Weights of a small encoder-decoder image transcriber: encoder widths [64, 112, 192].
Rows from block 8 of the image encoder of a small encoder-decoder image transcriber, named by matrix and row number. Rows with one number belong to one channel. Each number is 128 + 32 x the weight over its row's rms, rounded and kept within 0 to 255. All counts start at 0. Numbers have three digits each. After the name is the row's rms in percent of the matrix's.
After each channel's rows are labels from the 100 images, of 14848, where the channel reaches its highest value: "peak on" is the class under the peak. Only what is clearly more common there than usual is listed. The data: numbers of one to four digits printed on busy colour backdrops. In brackets: how many of the 100, against the usual share in percent.
# convs0: first 3x3 conv (encoder.blocks.8.convs.0.weight, 112x112x3x3, each kernel summed), inputs 0-111
# convs1: second 3x3 conv (encoder.blocks.8.convs.1.weight, 112x112x3x3, transposed, each kernel summed), outputs 0-111

convs0.35 114:087109133065111082104144185126124133148148094111096142124120161148158109242136116121159227052226098123131141112108101179138101125205128132123162109166081093102146130155091146112120152105134142087101104156152129097100110114133130119072122084135078164111150119148139113158122104129158160174150140128150134110122129153114124135098133052159
convs1.35 088:185078169184132054150130197150098124087112126171134130151175130139096148189104113122154192098112073130102115140197156091129117133050120144119136094159095125183085107144048143150098134098127084123108100158129129102066144147135134127186118161096097128142131153123161094117151100159105132183166070159081141164114114082144138120114151145125
peak on: digit 4 (39 vs 0.5)

convs0.62 105:163108126087078138091103117116101130099125107089094114086122145134123097083089083097125192119107193090131140123129065143146116114112122089104115084113112150094120073089127101126118058166170122136148160128194114104090119139151120131077071069110111086114149089234084042141162089148151141096121122110110137129117147149114136132124069080116
convs1.62 093:165189136111167136103100150147149100131126131126069104092140147082122080073122116171167137102096127081119125190126059120083091107168160139168098130150068108099104107168130169127107133054103075140102095126138169176084149120071114154127068132114112145122088097102131161124124167167129089121152097112144149201161121090150196108167122154079
peak on: digit 8 (62 vs 0.6)

convs0.10 110:119125118114135030096149073125170172105114098081156114093049124104159122118126120174146094124190172053113130152139094064111161104137132132115152113071106124100132112124120084121121109173109049130076057104113107185108152110072136093117122145099097144104131123156164051096151096113182119146118094110101131144127116121116114109135072145126
convs1.10 097:110086168079109085148172151152156144080071139162100139193195092122180156105112104151144141146181168124098072171144095053144146186128126154149120144149108109131135140114119099142114130114105060121075217136098144128124130154107124130149111147185137164128072155105150104106070147132143151197074110127171090152153126103172131122092140138090
peak on: digit 7 (30 vs 0.3)

convs0.87 095:102092106168080110125102165112044125185098124121144155121131099134126093142143116064135128189095160096185110129110110191134151155169134110134199147136107098081152165139153153086102136203057157083085145132150125088109126162121098111138176112178207143119140108096172169151135171142137155159113073160164105129144159109131151102105083126111
convs1.87 087:110115133128183171104121150051164068119100142114145101100060079141129099152090136127082135092104125106135094122159114095162108089142127109045091116089116191136172132125141082122146138139196114130085183107122109100109153081141131172130127138164166084151139168107129159176105093093150086160127196102118069062096147176109120148100134142092
peak on: digit 1 (50 vs 0.3)

convs0.22 099:064063046145123059145130194085217114103134111096114114126096154132083120158144102137147118229104113121128138154137135069113117112150089123096140069187075153132145104140092131150174065143102175139121091144100158133131147135098100122094128139187099144132153144088108162121139125064128141127151074156145099081124139127156143143142101125128
convs1.22 072:071202084125104159138134190133098111109094082099180125159126157127193133108153108096156098099156134119069126100127126075102180086072147128177163060112084145139111147190121121123136100117162171137154060133133192100170129084109152175104114102133135120156159140177103142101099094112126092148177167125147148126101063149100107103119150133082
peak on: digit 8 (41 vs 0.6)

convs0.12 098:149017104043131161064088121150125123116108101099132122144098162116118146161139106125123095102093078130128083117126117117132170138145123106151076200127116091137125137103148115128090144100198100140131105051113152133124098102133116075104108132098032088125037075106138122135127112113078153149105101141156108070126106113109141097112105115106
convs1.12 100:107062085162107158082122125171149138171125129154084032129174087114107146161163121048181162151107113114144117122067102129111154104124100171064078120102126187162130152147127130154161152120173101115086136172114094138147164091103143128111078185132162097108138191165123124126097181095110084141161162144098092122111114142134154159113103074129
peak on: digit 9 (30 vs 0.5)

convs0.64 111:103138134123118100099122069171065168073129099153110162166138129126163111152075113137118125127150120174126084130149100094128074139103116118100136155183088084109138159139175130117126113124140199121030067172109118100102130214096102092135122117101057101149064094141079118170123117128132111144161128137118130077090093101105129119203092138127
convs1.64 100:231164086114080172127152116115115160088140088178127183112199144123146156105178122111168144149083087122117119118177170141095132077140136068124161126097131157139138104122124151112180137136110135087145151164120140138116161069166090114159136150145110076201175136136137145178133076173116132082163100163097065138108085123160080145134139111156
peak on: digit 1 (43 vs 0.3)

convs0.61 095:134108107000086129079088075139148044056106119143143146106161112135101149106106084183139138105150153138115129138129088106101146099160165124056136111091088112125182118157085097105128102088123108130043087128142084086098107139141159138081186146106154127107132107161153132116103129126175122139075093117115101109101145096113133133122142126116
convs1.61 120:071171132170092112155088140162085107054123147090118103124122148153117162118101084129120118062157147116149130122103168124128075132058122118161132138122106131156096101118055135099102109144145159136148026107145188120111180162118171112161107090133103129097119196119143120165138161095175063103120175085118128148055142107107148153098111080127
peak on: digit 4 (42 vs 0.5)

convs0.106 106:145101188055132165092094111127069140117072137058124145130140157126205182176131134105142197084067128138132130097164108075156145109138142190109122156105095139102127100125137112130131102103106145156035134113084188145088135144132086168117071091146146097124114091114113136122153135076117102132119102190138135056106127139108099133137105146098
convs1.106 081:160100139130135114124099135096151104099155113220142073168111053116158151202085069103155172148170153168136084138127201105165102188121136100098103180117059119154175173139126151161129170137156117119115086130116135142135166127182150130201101151141164100198169153153166114122128153142104138120112121129146121130085162130128144145142121079161
peak on: digit 9 (25 vs 0.5)

convs0.21 112:108132072141092131112160166131098123114114118107148106000113157088144137138101127101126147158067087071096109075163110109113137084125125128138122136081119092150171118124148098123125176191126110139156097139150126130106129161123080131076133123078163139142137117167029120151083091136127114087074109086146103112145134156127127098087126173044
convs1.21 119:102132109137118133135153088120103108105108135087104094066094089131080141134100118222153139086176186103145138086181083140104159115094097116168086133168112172136121117112142171131110167134109117109093141092201145095110080157110117163116151135115129103149206140156191131134188122072146130159102145173165086142115136129067148124130066149190
peak on: digit 3 (42 vs 0.4)

convs0.32 131:128115116109089092033117117147255154061061130173134148085147125117134126114126107131138122127061086136154102142152138106129123128154112129112135147148124125086164141104143139116127135117138110154116069104129113117142099111136102153130111140126114151136137155182115101146116121110094119100136115143135109137126117110105143150081085128120
convs1.32 109:126145124097057100073151156144000123133182149115138138176173180139159124142128098114125100155121139143150162075106150123110138173069121128171104073139142152115121138171119104127102109118152130154115118120090149083126169183189135115123130118133047151198145128171132123122168097165105140126150132123166126102135104166093099094179143149153
peak on: digit 3 (37 vs 0.4)

convs0.70 095:143180132072088092152074172156214128128143137109100138158093109148111157129134089171098166135126161042185113172155093133124116133150123076111163120168075088100107092134127124163160084104147117112123120095107184172093084049119158073082115114108033070095130120139150113142135112101097135137129143135149132107136129128112137107098072114120
convs1.70 123:144134074193159152122098127127108121138095088140116131121057102157202132108099100143174105129121138142121132142075144144126138145097147125134151146122130117125135229160130153128097121146091128122089134181139116116098209124116128164091156123139205102089090152104144199160099063086168104160137140102201069115120095206111099107098139134112
peak on: digit 8 (48 vs 0.6)

convs0.57 090:104129079099172049035142135097112081149122157093128073105102104120122118106109162091141097067174098082142104069128178109123114123086146122114160116116065137126129117102113118097125116115137074101101104142080176154104093126117098165085126149103072078119074132085105144114128104094151201156166078091130120099137150165132141088136085122180
convs1.57 092:115125125120120116181091150188111135108099152148147177134107159163161147146113117144130088059158114099144106142110147102149107170119171124115159164099050161175075079139097142116140117127153145131087062154129154092059194147137134102173139166110055094118075206150119154073123096152137090143116174130166076145094149125127082158087113155138
peak on: digit 4 (34 vs 0.5)

convs0.68 109:126161095080133158120088129147104064105119107097105097159120066100094101151113074163156084172078206128152102170066145116128092111162137124041146101113076133120109181131117141116146048105110074148101122136110135122116158159129104095111185171097133104102051128166135086080137121161153166128108102149153123168099125134108083136137123180132
convs1.68 115:130123201144133167229182165116127107089103092142190137101101175167135143153143147175147159128053101118130125162154143124135036100071142147125200089123092127121120135101150153068126123113106143119152062092087095129110132129167089134136173162129115110143143141157151152144109047148114148127155136166154097111105108109120157121077159162140
peak on: digit 3 (27 vs 0.4)

convs0.65 087:100096070135110115192132084140116150129126136127059143104087152114106141178105072193118165087241127138115102160058151148151139086185018124135131125167154141133129175128165122087127127114107154129154090098120141123150149139136116160155156130077170170152166084111123115111123109150151142095136129075156106123114126121131087128121107192098
convs1.65 095:156101124128092103180087128146224100099159126166143067127084086112106142192173154074149181064047140103119147107123126109130130119156105092120114148138197117169135143150115092151129154089150107170163121130128112153091144150128099152070090152123151141150114145136179158097106105098100137154081121186091128167072119140167196142119142117084
peak on: digit 9 (28 vs 0.5)

convs0.11 095:071090115109078095055141155079239102112054134129143104170131165159121160129150080096126145140093179173127132107128132164132136149144184106106159116181140111137125135097163111113127160125126136107124171226092162121136121163146094124062073142167098152115060154153137146128151141159149143119162107140131128139163142142144162097110142083176
convs1.11 093:104136121086143057137088166104068099103227170171101119130100170132180148124112093119124110129127124167147164117113106110160147172113155199145125171117078130141117118133079121148106089120124175103112163160153119125053208086202166136146102154091063150115095109103109124135141160108155075160098175140159111134134164133127161167098133130114
peak on: digit 4 (38 vs 0.5)

convs0.66 092:126131112157084145130091145148159112156102205138128093145112156166111103099112150097122038138000120076150128168139077139106091136136114093131104118070162127094112149120189058139145198136151132136098113091089149094129132117153107158141141124124169109163040123142124100109136107126068094152129128171132129118126133131155132146120087143145
convs1.66 113:135102133104136141148131151137141121113182181151137062136085125074096163201128093102134221138096147123118139154148099104124145126137106113000121092136150129172126103157130092101141138133150092161085090128093069090135133159157087158159145135082105128145178170131172201124128131082080145156121115129068139130112113135130142085140151104114
peak on: digit 9 (37 vs 0.5)

convs0.39 087:101166107130224169073167118102089114157062124114134100200103149080146158184177151110121149095127084091117089111111132168164101137154106121133132172194100185181131162110107115148122122111110095106120129131150155115122115125119126176113109135133151124107195135132154167191107095128085087146144099095172104186107136125137087116075181083085
convs1.39 097:075147090174115091131100131161165094126126132155149137088143110163132165137073129103113155077142146102174125135119071067111072143056073135127210151155095150127150145126075134109153147162158165125137112120131132139096165082167164150065150091132102115149116147172184122159163121070174108150105141150141068141084131138069060134150092116087
peak on: digit 8 (35 vs 0.6)

convs0.53 097:094112116149177157114117115142173143096115160107134145115132115129170120068131167037122005129027135113146114137124105150107085119129162105063110116095123110100125134131158145078121169121165119090101166150114112177061154147150073103165140074102113119113075097159139089099102127129111118136098096169144132093106119149133052122131113136109
convs1.53 112:155102120150135130160143127128155150142119117119153052122059091135102127168150131141158213112072108071123133147126126110156119101103130143018131171155099125137127110125182120105083138105162111161093123132097049064124145164127156137124143120134119120168205194128169150107100123145065100166129160087084112098122137159114188113148101094100
peak on: digit 9 (42 vs 0.5)

convs0.20 100:130078116048114082063143162098148154069100105159075092183093146111127134140114140143123149169158114139140110151101064158112117126123100172105086133087112043113106145114129138144119141105135135151081093135076142180104151126091151100129091086124148075103116089118147114125118085003121171114117111099129106116136122131094093108136078161081
convs1.20 088:156156148110149150104185112125116103132080138127109102091114101128112119101135112134104091144135144093158126162157133141148139160084140108136196106077142109168146123100162161146045121160078073132059105114147100154130140165156168169115162153129150090186067060172141144103106119088202150083102143196183149161170175114160156139146103075128
peak on: digit 8 (38 vs 0.6)

convs0.88 104:148206117172100113029199134128083097093079115104097112086122143112113089152158165106157170100152110160111147110114182136100152103168153177172167168128110098142132115046106107098095097136095116118142176157146147132135106124114093113089089126174146122119164129185203047132100148106077105136115087077123135110145138123116116129112118122125
convs1.88 103:095096159113133145145072116181122099166126104164067095121180137123151171158139121116094175071064097135105128132113195125109119150146156157132070125128144175143123129142144174099130158135175137095099177170101082169102165045201131119092193112140099114108105131080143080163192128085135125118130124187125134126086150077108146111136113111089
peak on: digit 2 (28 vs 0.4)

convs0.74 090:126112100178124119105140099118150122075207123128081149140102155140107104124068110152101103136170168093125115135166137150122094093111125100130147106076071091132091101150184096150130071180089150160133134116180123172121186177150094136091083082106069109074074106152136084132131116076108152062084061164148119115171148134137086126119093115105
convs1.74 086:126179107132118222132177129144204149096148168157175124125066105110126092156162107156149134202094173165116128122168143081095097140076155118178121090137134125076141074132121105151118137105173119120153095075137157150134095133128112120101097108103099114154114074192129154102112119124087155174113201137139159125075121100066151157152173146151
peak on: digit 3 (50 vs 0.4)

convs0.83 116:120045149100170081158068150133193118090128117099158092145131160127152108083114164166096097096063128081154140113089094147144166147133154097095078134097084107120138087139136182112142203147155123123144111076112112163061100149099067123148090142133027112069118113093084132171125081137157126096123094116123129105143116130127142121092116135110
convs1.83 102:111041126171119124091033092161169113187128094114117158123175133158118124164119112081125125141115131125151089101116132128124130138107165134100018096139082100183148163160112085191104069092138137126119120149074087132107124134123099141089200147106171174109121127104119137105144123085106080150130156161103118139079081170155109168124109126121
peak on: digit 9 (26 vs 0.5)